From a checkpoint of a small model that predicts nearness at each pixel.
Training: 15400 steps, batches of 256.
Rows from block 12 of the encoder, named by matrix and row number. Rows with one number belong to one channel. Each number is 128 + 24 x the weight over its row's rms, rounded and kept within 0 to 255. All counts start at 0. Numbers have three digits each. After the name is the row's rms in percent of the matrix's.
# convs0: first 3x3 conv, stride 2 (encoder.blocks.12.convs.0.weight, 160x96x3x3), inputs 56-63, a 3x3 kernel for each
# convs1: second 3x3 conv (encoder.blocks.12.convs.1.weight, 160x160x3x3, transposed), outputs 63-71, a 3x3 kernel for each
convs0.51 100:083131100116111124145142116097115138117123132147104133120125136107131166137137099159118116170155133127180145116121087129139129122084072107132102119104118094086119137134129161139143152123135191130146162117110142074147
convs0.52 100:131123120124108102127101120111167163123081143121131133143120175126137086102108087133142103099116125119109142159189120157148136124138093160162114113163109124113090084137134116157097139133131120130135108122148106143138
convs0.53 103:118131107159145115169170140103106116102121082095110094129099110132130107185152152172124096151137116111162117127126111114062091165116085126124118126119136161124098106118128117119082160099121129113112124132125092163140
convs0.54 099:136153148163122086126110110167129130118149144105141135119159166127130087155107148108133120134118096141132099117118113189103193125139104117148175115129110165163147104123128154107098129136146128135166142111106135132071
convs0.55 098:169127157129115112145144108142116148118157136088144127136127126152133091103152173113115139119145147157084134134144076095124119172086113080167135140149143126107123145153129131140106158116111130163125135148145184141118
convs0.56 098:133149169131126104124171116108121131154132095139118127144162152144147109123166133136115158087183164131137177110145082135151102105121059130119119139127119107141131119125107142148108130094142125078137131127140121149134
convs0.57 100:125137141117166122084121165126146121148124131121121126103170113155109100133110135093122082124116093141144090173134183065130111178161125129123111077088135100130124133151132117124182148130109108144128107126125137153125
convs0.58 101:138142128116119123157125171155155136138192095111120141124147168112130133136143164175146087154126138123118151104114148101129118074129134124106117139132143135136130129157108132118090141163126139157096170144121119124128
convs0.59 098:128143115099112124093149183162118155124131058148123047119113079136123107148127088148119133090161118133122114133086106164134133163146124138097112093086082131123137135184115165120167137100143139148131122106086102089121
convs0.60 097:101147135113143122104123138109098138108138125162144159113147111099092121122134153156113132183152140119156153106170099120118172139143104134165178149110149134173145132141114197194097106138130122139171112122171167116160
convs0.61 098:145176076168137174119118147145111151124141108150101100170150118120114140131099119182121145129115103140079112101098099140125129163091150126132120142141182140131163140118109135158115139152137129107089111113102171121110
convs0.62 098:157081089138085163101112103142142160084139157143110128133110106114130133077139155121165114166151169122130123107104138124141132125104160123098099137166169106141151145134112097107160108141165147139168122111109116125134
convs0.63 099:103154113135107135111098126133115125145112109122158127113124113147125166106133136167137133155134135158114125125116093152160127126151131145111102127134129127160153157177130137134108137159110121123096105115109100132136
convs0.64 101:134152105132145084128188121134120144094104122148139135103104114108093090134183115158122100099132159089124154109196129116135162157163116159107102119125145162209162118163091084127140096115129116139157168142173161142168
convs0.65 102:160089092174158096136134132146132126137119116119130139136112120144107111161117131130103153132097125138177114138127108118127142148117107189132121121131126149148134176129100173141125164128116144135132128131133149142133
convs0.66 099:094161125120129097127090112104098094129105095107138165122183139114101104088099079157183138168120086120125138123108154144081138126110083121085152129113126125132109117115097149118076133105124130116121123148152128131167
convs0.67 103:144138112117122148145120188140151112135137132144109118121133150117126157151130142156134152111169104093100099105120138138103127098150119135154158114123125119124123125118156133107135127151135131162111126118130131098157
convs0.68 099:128135121130130106097122110173103118173106085097109134128155157130134152102129176114138169142122123149125146132115113127143125175129134148120109123127118129132105119126136132118162147102145131120105168139100134102117
convs1.51 097:121149098139163106099142149118163150111162140129154178111115134111189129113106114080129153133106113142100113079147164142132108121100127118105126116173141126120118109153147136134103132152151091106131107168123119111100101107142140105118138108097
convs1.52 103:116151091143136155137101134103117121096141107157116142123147109110098106139121157129130137119114135117140148150166145126141156118147112122117202140098153129123149121123132156176098095077124129138140192105102143127120113108151159149128144156160
convs1.53 102:154146132127105138155147117147158124111148133094135144120093090084159163143155139121139158155161136145134150125123160122152122123139114151129091171175122164104109138087112128130105141175140104086108104076100117121159115129153129118121166150129
convs1.54 105:139187087130155187166095138128154119104135151119137081169116108146123137135121101112115127100116128143136143135079137157141121118120170163127120154139128130147149112098139148151156136113117132120134076130094109134132100112115109199078084121164
convs1.55 101:145130159140136143117140135146153150140096113108087105133149118125151152136168114115133123116136137115132124167114135130092097129161133136105108118068125144096116144115129137188138176121117081154099122123163154165144102132119102086102106148134
convs1.56 097:113101104130155129099131134077139119155112115135119084111143124137132107148182154147145122115075118092061057106139128153133098146112128147138129133148132116110144138132137098106094136107135097116130118146129102115175127141152108118139129179108
convs1.57 096:090124146137121135099144065086101163138142113103134118106145140120127136137096129146145111097153115111088150138146128135094122118161115139111132112102150097099049098147099104150128083145150136072137095108097121158102147095152098115157131123115
convs1.58 096:119149120112154076132184129121116176102130145128124131107115130127092116115101164101115132122091114126152200118143098095090122143127148106111107158168124128148116132091127155100146139113106150129115089131136123105102109108142104164148192185141
convs1.59 094:133165113106116118121148132148135091156137113100126149114123111105154126136138125107073118155124144121121130134167135090113110127134158158142121115145143164146139120155140120198151174172144084167164096141113093123152100126174141129135092118190
convs1.60 093:137146102077123163102104094147139103120060118130114116118118125134135096131142157150091115081113078054079092089132092109172134072119104146114121140161140154121126103136107132126153141147127132151107170147172114187105117108133131119103127169179
convs1.61 101:193107105191187089154167141134129077102116117119095106134122123145137141151125117160119140154136131124050071137095112099110102128165089128132123109120145113142145099171124110141114143137126150165115139099089170127135172144123137093112130127163
convs1.62 089:120131167183125146148134085107089157134111128114134144136153102142166129121125112143137150162145154138088088096122147098102060158112137173138106104102170102080153121099136107132128104137095107093146128142110126147117081107123144106140096147087
convs1.63 086:153129111125132124107102116082120152119119173114101089133126092125129093060141110169139160127123147071117144155118075143101148100128109138124148155163177133154141134123146102109122156118133104106127140110117146108132140125145134112120103141110
convs1.64 104:164128162096145133149171114152151134141171107135093140116049120137128183145100112128160122145132113132146130143147126193135146185158129156101151147062146162115123117100141129133138138096166124113109109139121148120150138118132106077160123113139
convs1.65 104:116107128128099133111136137150148124091173160123121108150056095156153184142175158126140132134082121158147133127152140136108155133148136118138120148171114105148093127084143110070104181121111115137154059090166129097171111116176099093144123130113
convs1.66 104:092117146133151130134097134120170118112115141131099121122093094092102114119111135129139117119196149155112097134075128112089111131144117137113127085152100119111145124144107093121092086128135149098141124127122152122158106131130140103092142093160
convs1.67 100:175140144131094116110136113136127153140108144131132131125137170184137090130083178098117112151161149151141135142134118105143186101121101098068128134162115142103101132111106105163139119110122116141121129145112137155135094147113110100138091076114
convs1.68 090:136109131128099135122130100118187176136122154116143105151126139104148114119155136090139152093130120056092103160102149146124111117116109120134155131136139128161133123113143195146145132166118128116141157121089106143152122165147089156107135186137